python train.py --arch="resnext" --model="image classifier" --dataset="short English words printed on busy colour backdrops" --train_examples=45211 --image_size=48 --crop_scale_min=1 --horizontal_flip=false --rotation_deg=5 --targets=["case"] --num_classes=3 --norm="batchnorm" --activation="relu" --depths=[2, 3, 4, 2] --kernel_size=3 --stem="deep" --avg_pool_shortcut=false --widths=[128, 224, 384, 672] --loss="cross_entropy" --init="trunc_normal_002" --residual_init="zero_last" --optimizer="muon" --muon_scale="original" --lr=0.028 --momentum=0.85 --nesterov=false --orthogonalizer="newton_schulz_5" --adamw_lr_other_params=0.0015 --grad_clip=1.0 --ema_decay=0.995 --steps=8900 --batch_size=64 --epochs=12.6 --lr_schedule="cosine" --final_lr_fraction=0.01 --warmup_steps=890 --weight_decay=0.02 --adamw_weight_decay_other_params=0.01
Rows from block 2 of a small image classifier, named by matrix and row number. Rows with one number belong to one channel. Each number is 128 + 24 x the weight over its row's rms, rounded and kept within 0 to 255. All counts start at 0. Numbers have three digits each. After the name is the row's rms in percent of the matrix's.
After each channel's rows are labels from the 100 images, of 14976, where the channel reaches its highest value: "strongest on" is what is common among them. Only what is clearly more common there than usual is listed. The data: short English words printed on busy colour backdrops. In brackets: how many of the 100, against the usual share in percent.
# convs1: grouped (8 groups) 3x3 conv, stride 2 (model.blocks.2.convs.1.weight, 112x14x3x3), inputs within the group 0-13, a 3x3 kernel for each
# convs2: expand pointwise conv (model.blocks.2.convs.2.weight, 224x112x1x1, transposed), outputs 0-223

convs1.21 093:083119104075188155155160112070090159118111121087101150112114150121119119127136146133138105118106124149134115085129092126115098160080144144107147151132099143106085139138120142101176123091160096142128112139114078145083111127112115158133154141093121106091090110120112105145134151140134129144135149134134100150128117118111124107134126114124121134141190088175142142125148133116102097
convs2.21 093:163111153112117155117144052165110113185124143138149163134131120130122104137153085107142145131162122122123144129120099146124136147112154128133158085157147098117150109096131128128158125142113095139106154160133135124134127150132155155177139104081118140125125111085114118154126129166118137145095132148135140108105103124111086112116091091109114098156096116135114113160136161129140144167132030152122126113132123133064124130141133127139133176114094131101121120137135119117148106106122154121093111140065105139146101140130143123118110114164105158178116124152132197122151107136153131120130125143130121138075122154156131156078151120131129114140110138131150175093123111125072123120189
strongest on: yellow ink (25 vs 8)

convs1.19 096:156094160095130156153158122144105107115128103111117110209126088110126118106091132203152070140111104131121093163139115111122102117125147158130123109162112146104094088140143128125118146103151094098115162106123126091126148177118117096123129088113160117120111124110122109146131096158111131144132145131155153124125110103139119116162194095109112102115122115116161116142125128145113121
convs2.19 100:075083136124149107076149097145114111161132126126128130097084110113125097124096086125161095124060105103130129130135146152120125132154099116170112094079122153138127118124150090152159131118114137117094112113124116110140128142135120093157119125128130128152142132091119140139124128083135107085126128123140122111126128137166118123147085102137125137146137136088140136173108124175092119104138125160130118096143149133158112122141146122125113129119121100119047123116116114113135137126091117141137132116132134158195062125057121130189145124141117128094180152060158129111120180112111083130108156155132149135165128159127155095159119123128123117129160135127126133105141106115157117097165
strongest on: the letter e (69 vs 35.7); white ink (26 vs 8.3)

convs1.20 100:088068093094165121096150100224166142106092176087031117144142101096110129168145131142117121097135108114123167113112150125108111117154129151135127108129145142120137109128120116144127104118119147120114112097125095117106102123092121136104159103134096097109127127153118108147117122141128136102140120154126125127128111123116130138102109122112154113126133111147151110182125150119118136
convs2.20 096:136160189102092091112144136153089122162123149118108112132115148146108143122133164109126091144129100161129160123170195129134141163110135142129147130163136123078128098147147139083141120110108152152138108146133101153114124165122153145154141136096128168143084131082142174136144102132124117168150102178112131112188164119185126144150084128113085112108133140096135130134088122127165082132133109147129159135091092160095152127146139130105108135131120123113137107150135102103126106104077119130124158143152179099151101126134095109201152130133141127136119136128119131135110095096114126134139127134134108150155138113140051122133124158126147162113158137118106138124112150171124124136106
strongest on: small letters (62 vs 33.9); white ink (29 vs 8.3)

convs1.35 107:111086122140145143091129075132123097117135153151163146115109126102118120115136219103109150136126159080128141106178124140124116159135117120174124139122103151135100131119108127113130102128111138147129093152186156159160119106148162105134099147133099125108160118097136102150105118134125115113108143135089139161113113189146126109130197143169127117152134112123114136111154152151128136
convs2.35 105:123089133123131168118142110050142087137125100119173130079078108071156139120137104146138176125091144155092113124140156130147140145127173152133147178138127146135154125119133113140148121105142161126138122126133127118139138102119049154155088130119111163142125121120160136114138118099129131145088122133135126107152134118090147160127136147124139130137144139167128127169108112122150175159102081173122108171145156172151211136139139132175095173121118118127127113132127138110137136124138131132123206103166132149137100124138121128112131136132124138101128126143132139107140124131116117122106113118124135121109103134150085134165143139142082062173125138095127132152150118118085130090142
strongest on: white ink (33 vs 8.3)

convs1.26 105:146129153119118184112113119102122135107101121145113124144149116167130184088132135151151167157098202120083124161165135140141165117116123150128110132110139155146143146104110123169122169166116122137113139149106136107118105169146146101184117081153148122093121131124146120108119096120120149115117128114119125120110130157098088124100187131155126162114094131102107119163141093160126149
convs2.26 097:065156122117112180137137103157134154113129145136147136134087110105104094135158168123176115130083106105194078138119145146125121169144133104159140086052148106110140091086109113073130131153127097122147172143127120110120130121127157116104135154144135166151108139136115053132116080120047124176113124121113117118144115126163116124107100108112150133105139131135133128111134180110104138137140106079138143067134123117104159121148168129138152158137122142161102113128127108090115141102149141130149137123095141137161131117134117119160118129132111138127130156104124109097124113117124134144090112142144091130095121120129153109107104117125122098120155133114085108138138142148146132074140
strongest on: the letter e (61 vs 35.7); white ink (37 vs 8.3)

convs1.107 096:093144126118133133145135124126134131121074109076147127145131124150126114157138116172118131122123121095146094153126136136125139135099120138145105141162121129153085141105096090140148140190136142140066118105107140149121113093142157141117135104119066133133129100168156182131129100088121130114119125110124158135105093173150180159125094093057146148099136161125133153117128114123142115
convs2.107 093:145168157114155150140090076149174113107112092122124131162126119117176108113113125143110116133121144163117157115135125117091141131151154129115117137116126088106156136135102150098119108116125130190131133092124098117133125131124098141158119128161105147173144130130125117080133102100099187177088142135131112106088115137110098109123167123133190131194127110138130148189129140102129160132148186112130130108128157144095139127143129135141148148118142136146101140076128157111096115131130092151110183141123074138149146167102124130142142125130140152134147084103137136150130157117119104131116068093129135109141139090145124141150165109131090114150151128112162095128148134105099104104182
strongest on: black ink (43 vs 8.2)

convs1.72 101:134126131129120126111136113111119124116124184168201157142143119179135091183091106100137095150112118127142121149123126135144137128130147117083121089152136151139103120098122084140113074141130135114114137113109159135142133074123107113112110079129129089134164102146124175126131116123084136125122097112112120126111132143112180164147123172130127120114118102106122107146124133182188128
convs2.72 097:117173176114125149155083163141138123130125127131117075156139162143131109143111137137162086133115146138135148162079121149131124159102137125116137150149104138111106142111130150142110118139112089101131152123122150151123132154109153101207067141115131171152191126115116093150164119120123141068149147089099140164154100125101137121124131096141099129160120105108160116149126144108120177131128132103122140142149134149141080112139114121149122139192140114164137116054139133165113116109156098121107162119168160087133138151088151139184150124130139103152156064167141134131114128104102149119162137123100124124134166151098141157129130121131102112126138138126122135122138101095140118127138
strongest on: capitals (61 vs 32.8); white ink (26 vs 8.3)

convs1.89 099:124082098120100065167179155113110091159142122139119167136169146134111139139140132140163154147127154132094131148150144122148138138112118129146152123113161134109132118140124090133119122158110114152155115115104083082100133145168107122123128138123136137109109135118052097102170168164143143162115084108132110129110131118138150135111091084152148143146116144121081112139147105093103103
convs2.89 101:155128119118135127149111161131091165139129135134129135128128119083080074182151119110058139127145100094152157121142142123113127125127105138122141100128141094175136157108100169121126122137131116091131065106126089136121147120130099142142170071105123093076135127119111139113141130174094106126149120178134128188112135134101142109113124110144105130156164121171128134160099141152105137090161149134121110125087143119127138135109088135102115158081122166111137121137143107140126106139181143129096088126138096130154135148109123132097095123140130114154133126136164174150162075134096130135131146138136128126108135099147125112136093162138105136120141112123133105118080121134222115117133
strongest on: small letters (61 vs 33.9); white ink (45 vs 8.3)

convs1.93 101:094131112138124098141147120131115127145130129119125134146137092171110100140116148139119104154114111108121130150103125097108107134117109150152064178115126158118086112118172113118170155143186144159081123131139120126099172157093160153135146133101130132105128106164111077136173112070161125127145140111116104145130143143132132132125142102181113114138136100130161091146108080132103086
convs2.93 101:124122163135131126075138151111128108123114097141115119159162128122115114178100123149167084114156124139168085122136107089149118138104167127132097106131155095132116154100127175116092121139071139124149099184133129130108133118117110106148124186119108191135108132117122101127104130117138139111108123131156118105141122137137128152130167124123141111163125103120119116064111113117159133123143088112134137166132153090139123150125118142138145108135143143225105151120132121110129156139149108129131098124172131095193140145159143145163126129127123120114125129114141114088183137134148141088075150131124105161137125119162110093128108107133163103140150111123122142115123118150187135162194
strongest on: black ink (32 vs 8.2); white ink (30 vs 8.3)

convs1.14 104:134120119117122174146168168125153112185130141137117134102113112126129153137164132141085089118140135106131183120119107095140132148158119154129160129118092121131148129139117135141127139104135139122096119103081108083131097094109106130168144191193108134107130132112121169137132123105110123120160108126114122115112146111095165160152120115094122164137163156116154162173140156121115070
convs2.14 091:125108115136127118124133073125080142152125110118100095146141095134144104145136126131167116116154146156124134117141149098131159145121113102143149161098169086130110128126183174181120120164133116115111138084124142126113118136115112131109121153133128183098126128126165108121141163148118124136116130132144137056107163128177159152149160061118131118110112146108126137133147148125119113109116092105137188163109133122141186135183085136161123173179119153105067157121119117121107149107136142115126139135091151060160120109097106159135097127133137128129130118150178124088166111098118149113134136125129131135119145113074161114123120120134124137138157109132129116164164102160118104123120
strongest on: small letters (61 vs 33.9); white ink (25 vs 8.3)

convs1.77 103:131138139141125131108147123183130089152115133122178195135132147116140139120118129187112133126092124114174147113123099121152117097110119105148116125132136098111102173144143126146133099159141138082168101128132123123138137140091107133159150139107132084085164116120161157163113134159126130143111135114078126136088120137119074115125143139126141121106128139189101095191143113138147157
convs2.77 098:183176171137121107145130146124132161132129149138130098136111115131132089107142108191117092141106118078149146117141110138122133111117106161113122106105167133098196110158156107113137124106099101115131100085132103133143132134132141169075130151157135165107120132100145156138113135137145116162103112124109123145087142116110173147140154121130121133180097113121153138124135101118134113139144148097123119152130113100154082136176151122150067133126117109087137119118127136104138113150181139123131182143088079158136105116170151139177134126161138115085131107145146135086135165113110123133133096120119144115117126147141101120129096090122153142098197113121098138113100093139136148112079
strongest on: yellow ink (27 vs 8); white ink (26 vs 8.3)

convs1.1 101:120147151108146127104126138128115126159118137143155138118151135142131168198163120130110106113126136135135104144149111130127075142121124132114118150109134106110138141164221154145193160201155124164147123123148107120165103145117136135132106107116130134123119158120120124135080160087103122112104090128111143136186110144131129136120149075144106115128088090143140144132104135116133130
convs2.1 109:157179107127110092140141129118096112100128128145123131161174157097144113171141134153077129122126154157145158128137123126118134134129138138097134071124101156117120124146124108208112121120072169178137152122129129126110141083125187085133140110123126154131125135136135151134134143116142117165142116127099133132145123124165130096136108164132170129122141122146133137116098153117129110099146117101134116144139156185122173130164118127109106124152128108155077130093124109094119122146183146125063140131161088141074125129151136149143159130122118117162109128096113155150128129145088131151156113133148118160098137103135082100082111148135113155158077110132128112064124109084126126138098
strongest on: small letters (60 vs 33.9); white ink (30 vs 8.3); black ink (28 vs 8.2)

convs1.103 101:161160140155117147171126146111147117131132093157104089073117124105129129110088136142148116135105134117153154148111124110135087143107096171140168152100176107139136122108107157109161127158137130139140159096140165145112130128089132134127127080128161085166126125121160135124146140160115083101116105138109123101101108162149172163109110113130107107119151096105135120120162102131058115
convs2.103 104:107089170112133143123111110097149178129116165112081147066156104108177168117119127138116118113130098120147159110125101121151130110135136124143097123144127158079133108137117078152127134133116087131113143140127126145136137178130148122081096135118122123176109124166127075129143143135104116116100128099151119079194132132128103175128129181109150124092144156117096138171133095111112120147106144108129077120156149126102121122128134117116170160141104145122159131139123165157126110103161120126068101126139093177137108132133112120149156128101094149097160101121130085125119136109097098132151169106127107144115125138134134148150104170126146108101180153135124145111069153127142122139151
strongest on: black ink (30 vs 8.2)

convs1.7 100:098115102131111100136121140127097136116107104149127113091140097107113151064114123130117139142137109149155106118174112123128194073090141114132151128135108116111106090126141106131136114123103156147100108109123128130129081165202123114111128093093112151090138120108142145150122150125078128143115082159150142112135142157100109152130159130100134191120099133150162113136105157143141110
convs2.7 097:112113117142123118201127159101117113138131117126133149151088113137105109180121114190169137142159141129149117136124118157154133074157121150145137112145130127184095159096130169132114130109117128079118120134130111124141133143125112145109158095133097128117146140100109127134120117122089097168155129124105130123088123119123158119131127100136112125126171100155109097073149098117095109145161117070115125111128090162130154121125101121124162120142139140136179142088134147203113143105125126122139178125118130134157105138173101127139109124128091128108153141164174093139173079128131126119112145067115124122140112126107058122131155092127076133111147140150098128131139120096160119124134
strongest on: the letter o (64 vs 32.7); the letter p (34 vs 12.8); black ink (29 vs 8.2); white ink (27 vs 8.3)

convs1.50 112:134150102144153134155136093135118109132119123123121147136104149125109142137135144145090118145103120113127117081150191064098201111077133132125095147114112119134102136142234083094172130083122090142129126109133128105119147132100125130114147131133106109132155116126132135096138132118133127125131142117112149114138107106142092126138125123119119126124112121158106076154117067135105125
convs2.50 098:113156186125114090123161153112172110142134122112163126123114147155163153195149128120110090106154098164116140138112110125143143140131124143146118105127129090139136134145102181120112130116115151198138166138132073122101130160137148125096110145156111117101163135112147090129108154124081156114138137143120134166162123127118118025115112128115175120116180121152137131136128175110122113160115104132131113140133144149195154130117140117168114100170120093139173151137124094157140125152081140129103126139085125133100132173076145148095127127131124117093140117133134115137145123117124105130115130134133109131092139167135101120127130133139142083114157161131114078117140137097111130135123
strongest on: capitals (84 vs 32.8); the letter a (67 vs 35.5); white ink (31 vs 8.3)

convs1.71 105:128125142111107110133135107116118136113143138139124117188122169154101148146163123149118104118097139157192175131121097120134170130116119083136118123140156170094130145131124107072104180158155141121106137112169180154122070119112161136144174150131098109152115123104111125117121149146096121167125108095103106116104122113125098112165116126146162137141134110115103105147141110099171116
convs2.71 096:128171121145131098154157125129133184155122135127100151098149096121137142110109127121130078130134116091081108113122157119116103114141111141134141151129150146134133137153121150126125119135118151098137126188137147100106134126116108145095137147132135125161142139152130143126134161168124099116113109157163128154095124150120082119127163100131140153150098151130161129189173089104100090184137134140130176160124122139112157121150136133093180144167143138115095178164133136155142080143125121135114110128139134132095114121146058127127174140155128145135108083157103121145119160129150128113139110193125130108095146095155093037116134113129110122119153134150146138139121130141145139099070
strongest on: small letters (71 vs 33.9); the letter h (37 vs 12.8); the letter b (29 vs 10.6)

convs1.106 092:097101108088118139138194133125081089080121123149134131184143138160132084142111102122108120100144072139114107139135118142124106123123128128121115107083102137137128100138135105104169117157165099111140125097088139148157122122139141129122123122148101120112132124102141153120092066130073156188156130133150172154183126114119128112133150144161148155138111134120122129124135123110110097
convs2.106 093:129144088133131163129109129135108126143142106115112083103153124128122131112144151124125153133138115132175137144086108130121133124182106147132128096126133106170135115132119115116166116133082122127109132173126160105139139099118120116094092167100129074108165126099094171108115100085165110118117155122188129154116108133140167141127132122119143130095149139118162150143156158094148182138151112158117112154138136126141104132096127155168074171175136146155148117106119134126091151126168158135123219099135109160117096138159127150108136122119131129124111160156146135082125085122154094115124121145131164126100143118135137118135169133115127108115065129161064105138151133140115150159148
strongest on: white ink (34 vs 8.3)

convs1.23 096:127158099143158108157134120132168189134082208091116146102118113146111139117124166138097105150109128190172138161119123135130117153134124149124075116125092100109132108131109148134126096150131086095118104101148098080127135093115109108148125143172093124168111136171153134147134139141144127112125106108119127112116109136129152168147125087148102122128094126119139104120139122103102104
convs2.23 095:140160141100142117098131132121139098140135104126149136116080163129045171118139111056095142117126139085114116112116148121133147150086124125114114140170116082114149163174135116129136118125119140146138081123121146130139131177135143118185139127111136109124111119147123106128142149077135114130147136119107118105114149126089123132137120152083152124129073163146123123088133163127123181110122096152123109109120139130121121116168135115123146133110126113083093150119133098127122114104136120132139159115162112133099120143139101134193106150139149172110147126062163144132133125121132145123142150160116110113148095149107123171122183106145096111088141105131141168151088125196085116161120
strongest on: black ink (32 vs 8.2)

convs1.43 106:114096144097128192100105144121121133155131103125127077125095107107126112114105127153117101121127143108159135147118086190103109203082089124114162124113133073108137143103105212106084162113116146138144170117111160135141130128114136125109133099105108129110138125085115147141122137135118140132120117110121137108091139136119156155128129104108132118106148164092117092115121131120127123
convs2.43 102:125153109123136162137128129145151116121133104140131113119127122144179165147158124134137129124140132106131098119121127117137129167108098147120199123135182133144138152159142134138115125129152188168139169124125192138134128110125153140128142121143153162208146122121087109134139127128185131176116119123149120094144120142114182093128150141117134123120120117130173132115143113135145156120123143090136118100140128132159116151098150127205103155138131153129143187105134170128144123113127080119082123136076164114115122135153104123134159114102137142166117121112074144198112120112152112102099144131110121124140138184132145153118138124132080085105101121125153113161139131165087134116120
strongest on: capitals (73 vs 32.8); the letter a (61 vs 35.5); white ink (28 vs 8.3); ink: yellow (26 vs 8)

convs1.80 111:130139119116132111128141119141133123144148164117133127132133125123128132110143150118118146119138104132161145099066081150122173161160184084148125183122178149155125153148166102128111119123144131123119126105134142143148099103127136122155188180155112133102114129131088128102103141130149130147155092069099069103161131165145161139141134160115126121131114142139129134149131106059114134
convs2.80 110:140109151124141150161151137115119060111127127118141145117126169096149193112139113131115149136104127150113129119100156135134142096164112127132145072156139129131135121134121182095140132134147155191155137071127126131139123163127137126121154136111131106124144129127140102137128131106099143125076134115152132106135127120112063108133100112125147130138134178140109138202093112152114118124122103082128160089088162102156127124077104160095101101148110122147098135110119130149103149159122155133139114107099160131214118081074111142114124128160180088137135133099110107158131110133149110150104116116095126121128118111134114111130112114127142182139092120105124122111172107099125134123107
strongest on: the letter r (50 vs 22.9); black ink (26 vs 8.2); white ink (25 vs 8.3)

convs1.109 102:116145128099125138091100116107112113113121099123118136156149113183133100154147097115154144114134155133104107130143129175155105122114106130117168106156140089111108101136095097124163119156147121111134093144116114078127123123158128119133126124130133111144110126127186150144101148106064096119150118161102121130150103185199153135082123088110081113153141171145111119144160135126134130
convs2.109 099:143132138120106131094149139116122093140130105122106077140098136090110110153125117070094150131153103158123125140106133117113126143092106106118170129161154154139121118146138138122130123137116082127143127168119142135116127099147170128108130174135144132068147134122163168104116108128168117105148133072142133150091128142130144129132130071113160115170141101108141128187126136114123168083119138123126102161164118129145142109132109134080147210155120128105142119089115121157105123129125127126120148112101128151081113143103138139065144139115111152155132097122124144112149063126114124108156095160134128114149135110122112175128198117123108117154081105138129162119160126099137135156077
strongest on: black ink (32 vs 8.2); white ink (30 vs 8.3); the letter m (26 vs 9.8)

convs1.49 102:125101106073106086100088082099136118136105115103097109123087141153103150146133128121168131129108121128116096167112137120130107112138132125137098121141130158126142161135112090110133080133135139099139107119178108144171138125193155108139112105145144150134127116167136177151119113124118142129116108133165157157128110136129151117122135121119135119124152136161170135171092201156136180
convs2.49 107:129137084130121155118090065116197136125132095110144098159130202154124134130137135143074124133116152108103090141125150111171130129097130132137105100118144173137097124082140113160095127100122145122108153103129144122100124148121126124144159099103124081096131134125107176130117140122130119147126154130135133152130126133173124097152095122183093134106131101135120128075149121110166109111137150142139136137108150073212130105186088144089158181133118123117138113131133151122122154133144145128114134126110095154098127155090110138148164125122170109153142123119098135104132122124090134140125124164145114137140117130128148126129097162134141204134123156111098122098134156155110127136138
strongest on: the letter s (36 vs 16.7); white ink (25 vs 8.3)

convs1.24 104:140156102176103092124128152122130064133126113120113123159123107106134102143109137126151130155130096187125048088155110119112118157144136114108148154127132133110111087146179125119130085131177128103137127107137112141144156167151137162095146136098107145122108120139148138127108142136138109144123126112171128130180104121132131113187146150177126133145157079126099143149136149107112110
convs2.24 095:148087146127145136173134148143147158151122127114135152116126128071062132161112118134173117136108122134153148117109099142145119114126163159148130147068139150106126128101098143211097131107107148123163153128124187132140123106089110051165101133110124137139155137149144061117119153135145111110123098131142119145144135121112088162096155111114130113109098138134118137121152126143152122112122110132125082214155150080095126117159175130118157117128127108138142123139127138123120107162132155127161112110119069162147131141137086134158103132136091166146145113140150108159162131118145133133107147140121137130147138145144113112087164149135144110158131132152100124080126123136129156127104
strongest on: the letter e (87 vs 35.7); black ink (26 vs 8.2)

convs1.42 103:139140122125122153121139135114131129093116168104112163107125123130110126100105103121134162118124138147141150162168097151129150184194153145120129098126085152111100144173119188119182163185200141132123143124144143141160097105111146131145152157126147137160130103138099113164126125136123114119126141133121118154154110118150148126171126148125124159105105143076102112094123134111096116
convs2.42 099:081115160171136109125164138114155094122127152122136146105139170157168125108108122115094125128128122111118158103167118129133139116153061144127151144160144112091137125148134168145117127099150194146136142165131177127111125130128164165155139114120129105216124131113163133135137121142125113080157149139133125195157127131143114101128143156123155122109146069131138117167127136104101116121126151148131100123182162091122151127095149127122109163148118163119147128143132130116108127142135107133096098117125197137089148159139147137085131134143102108174116103145082113175135127101138101128080167132146090140114149136115120136107130086136124178154123133149124123132163131111133111139128
strongest on: capitals (71 vs 32.8); the letter a (67 vs 35.5); white ink (25 vs 8.3)

convs1.16 106:180144122121130099104150145165107117119106137104151121132182147209125126153097105076164183175168134131135066168118129146129109113118150119133134141140143144113128126128097129154129145153113077097107106170138112131091111147159142125128121113082140173103124114100126119109119139126122151131134128124109091172125134147112099100091132152123132151140155110123134150137095140140146143
convs2.16 101:113140132135121137112128160112054141172118148124130150114119169092057099110119073125125137136072170115106119137135126154117122113125147106113146096068123134145111161029112082066114123135153135150148144121131108141159121121149106137093125140136141131112125128138155138117132143129146144104133126098143121127166140128149097130116141117107132120102113086141129117127078184122127137128120148098118154095136090144116111137180127114149140116102136154170064112142142134140131151115118098119120145129098103157209133145170141133133110123137150092111147097099149137116085115131160133151131160133130135114157118141143080151142119143128124122137141119134097167170121120099128152105121
strongest on: the letter e (60 vs 35.7); white ink (27 vs 8.3); black ink (25 vs 8.2)

convs1.110 099:113160100147106139137086109147138098107113102145132145130138164107124157081128127133102103096122096058107099135140140125139122126115109159105091127114103125129162096147123146103126118122157144122091147136112150136108121131143147108115106153125152111128126141197102186144163114104134179080095111111090183141128181114160135112097118135128158141125118085138104121134142135092109114
convs2.110 095:157046126124115143151133109134128113078125133121135141129140168148103092132132126139133085129126125084122123175124182139138130112126112076130140119135121111128163100105141165139126155150137078122116169091134114132129121125128113126091184091137128093099134132125099105135123124108108106157149096121115139106118127124064085079140119182169111133113131097119179137179160107119115094131123123124143112042145152150094176130069135131136159124158133102085144107173113138127110115121166073141103156123105134123117107098150136114148117126127149096101110120139145128156118135112139135129111126101115117127120127100127134150140122130123150097126160129130118119176115167073129132132151
strongest on: black ink (26 vs 8.2)

convs1.95 099:175168158193119210131169156169132157132120133116129107144153138114138129119141115142126123093129116106127116135111161115122107134116132106120118095113124129116121121128149159126149100165163098086089094120122148145113118116131137153104132150124088131110126126116088118114119136150138122148123126137150138103162105103142117097214173170147138135114108119090118145114121121140160186
convs2.95 111:182122136108162145151108131126131150138132172128165162117122133123100098070130146141128116131179118108084116130132118106131118139148116071155198123136156135107119117119111124127160122122116102140126136150127101128083137134137180121133140105126094155092134119121121107113119125106118137130118137128129128107083125130092128165118145127125121129156132087152079136153146143163239141136112137120128139140112136049175099130128098125164140141123114125088171130100126100140141144147116119126125106129121169110176127132143126142094102125164145117146111131153129146148203097138129095117105120114115135129136121059124137126100128138129147087125144118114120118163199132112139140112118
strongest on: the letter g (39 vs 10.7); the letter y (36 vs 6); white ink (33 vs 8.3)

convs1.111 104:164214135162085122149154154133111162130099114125104133124126126110151168106122136133147119158116184153149186125134128113112104122147133144124146114122162111100134148157172094155151144115108162115145158119086138094077117125116119101119129119124106137094148115079160134125125115083092162098135118115120126097150145108160133132125105072132143099117131114123130101094112115127158125
convs2.111 106:115116152118149143129117131145136148108143125136130111109136101173128135123130151143076141127067107139127107117140124111118133129139096092125096120105127136123121118146105127150083124137131118120089165153124152140085123156129096096095100144146145121204108129140125107106128130096150127079140126143138133100164131115178099156100114169106157140118109093093117121099146186112150167133116089143125117132149086083151150137145091149125106112083126145164105145175127071085133147122138123127125154116100120139101134115103127128153096125131142146150106149156069114110147078133115129129154179131121120109111125147068100160166122128128126148085106133150162113071178109113100117144100
strongest on: black ink (33 vs 8.2)

convs1.74 104:132113119125130112117151117128106135092121141159125159116124127109126109141125120120094116114149145182150172155196176179151157130076108157187200184126125101100105142132150113102102125152124111109129135141125133119105157174136147137148123102080124113129088129104114114119130085108115120097120138137134162138128106173100116126126124127117122095116143102126107110101090120159121115
convs2.74 114:156096139130130115099121115093163082117128134129119150090124170113135178097141118111082135139131136062106135120140109152128124111155109135131173129185120131162103108154143193079119129111120169211112159104134113129152125149122140151110152157134109123104117131131131120136123145121080138120116132197153126132098127116122123108137122114120074131124171147157116130129102101132115108111119095116120125118031171119116118134116127111128152144131122131078171145141119105160120116160091131135109090111112145141192139141082087122108148127110155112154121136138090125166144120112139136142130110137122122099123142122126125121133130115117138184150123111123167085150157148103126138123114
strongest on: capitals (68 vs 32.8); the letter r (47 vs 22.9); monospaced (36 vs 16.7); white ink (28 vs 8.3)

convs1.40 103:122125127129099117166127121121117119127134132115103129128133154096128116141099112133107165131131152140156134132148127163127169118114138166132133158109180170210217124109099139123107135126095111124145129115115134139128150142121103131104120097115146129183113130121164170072113119134115123118133112088105093081119132098116125135150137121166133156128167188133161144084140131117117106
convs2.40 108:070197097118147116113115133153133127118119153138109128100142118103141131114143132046108141129135132118124128090139126132107122107102122120154119121146120146131075140082133122082159123111143120087126144160124079131163135142115113136140139087136129152219115122078112224138134149140148128107134136147111127151159137113186171130147144169126105134145188119110064113137147114102120150128148085148130143140127130073104143128152120120112126164092127142146149118129122145127118139144134125132121142145139151158125149131147153126114106118136125102127111109121102104124142117129143147127126184144107174127147129157131098089139174158129138111138116152130155150142134110169152137170110
strongest on: yellow ink (33 vs 8)

convs1.63 094:094138113154144110161104113142145077109130131148103206097158116145098124145147113156107139150103104101157152111091128109164101141143105131116119111155082182114129140120102127117134104129130120137124122130118159102109123148127082129134119094119152133085140101135182124165131103140119116114089096079123148146136154155133106143111152129130101159138091148108077131104177095120134109
convs2.63 089:148120094115152077150119151150102152147135106123100180130150126138096116114142147132106113128122124130114145147167113107128134149143144126145095123149154132056125124149124120159167141158119114157100165112135099123139121132136102103142110134156075106116128135125148123129125160099143135117163139116077132090106136139185156178126127121122134119159136103114090115133097155102126147133167171084137103109137124129130167137119176118110108092172109125190142130171125084143113122085140156119122101147161093094148090140139114133092104138132110107141123155071128082141126146104138133103078100121142119122133159130096153100117175096126156116088097137158150112148168114163147133127164
strongest on: the letter d (37 vs 15.1)

convs1.81 101:133119122122148121135124122144110128095117152097150188102125113117118139106128097141094084127121117161122122189179123167136135126187125176129128152144148117115095101127146152135096144143120117116080118167110114113123158156088149119075172182137129124098140113149133114094148114116151101130082119115204170118165130131093126152128125135130130127108127141129153116115141126116114103
convs2.81 100:105111127116164082174161137127143116128127143130180173147146123130096148141169147117109088121157119153128134137141103112103115114122125071141132143121132159105128142092132069073115131134139121180162129060128126130156140148139139115108130159140149153151132138132148130132122136122119095112122116138120122123138118117164100170101088170123139143157102175137147133127144141182105132125124152095137161103112153140136167127105186138103140166141129133181170165120124112117125149126122152127154135147137130136113156086065090131069163135092178162128121146165120125188117105117126137126112121124137087142118105143136155134123168129135125116182097150138113102163144122156111134107116
strongest on: capitals (74 vs 32.8); white ink (34 vs 8.3)

convs1.37 101:116093166118124106115114113125128135154120116108117108122113172193105163141176120122091104117126109119120145146133102143087134188136175131082119148068117139112109102103156142149131107127086113129174122147125106117102117127123154128147107119130115126131139081125129144153104144138117109132124150130086149161118134142109089048122105089153109107167122151120177139119110113151125122
convs2.37 101:125145168133142217108130090053105112129127131135117133147136067125080165155116125109145132124120130063124146136124135147139142093127097121096119126145122139168100126134101104076107133110126115109108123110128112141115124123102120117131093144143149146088134132133161126127130136126080138058106149143116127130097128150131151140139138135125093118109159176153085124073105122122144117132146125115129123117083129153114152118100143140100153108084113119133102121116130146133100082131122098123126127141138146144088128070067087123134118126177139166132118096122131139154108132133113110122164129125118142131138115166126161106193117136127083105134111166155152126144153120121108115187087
strongest on: small letters (65 vs 33.9); the letter i (50 vs 23.5); white ink (30 vs 8.3)

convs1.18 092:107143092154124150128147132178092151139107110144118112125133127156116170119136135158160170160138155169166108155114150111135146117144127115126128114103110138146134087115119091144143134138156094146137083110130120115156147125177166116192147171108138118100109141128130113126133113137113108138112117131136133188165139157171152133094160192129148196131124156116113139096106114115128145
convs2.18 096:173124130139117116129135119147112132125135139128121141109096123092147155141119138154160111115081171145149137125170131161096129164128089125133110124087136144121129148135107125147134130123069098108103107133126156119130125138139134089144127173120104181135129112134114088128139097140151124108158118163103121084176122130069143120142129159109113135129112161109126121150146153137093099120122112153129076156076122151131147126152119126144113127134126110143108151148132164079136117131200131130105175112069099119145124128176161120164083127108150185082138118091147117202102142108126143124137125095129117111121131133116110121078150098140106081076117140112173104137136146121160110125111
strongest on: the letter e (86 vs 35.7); white ink (25 vs 8.3)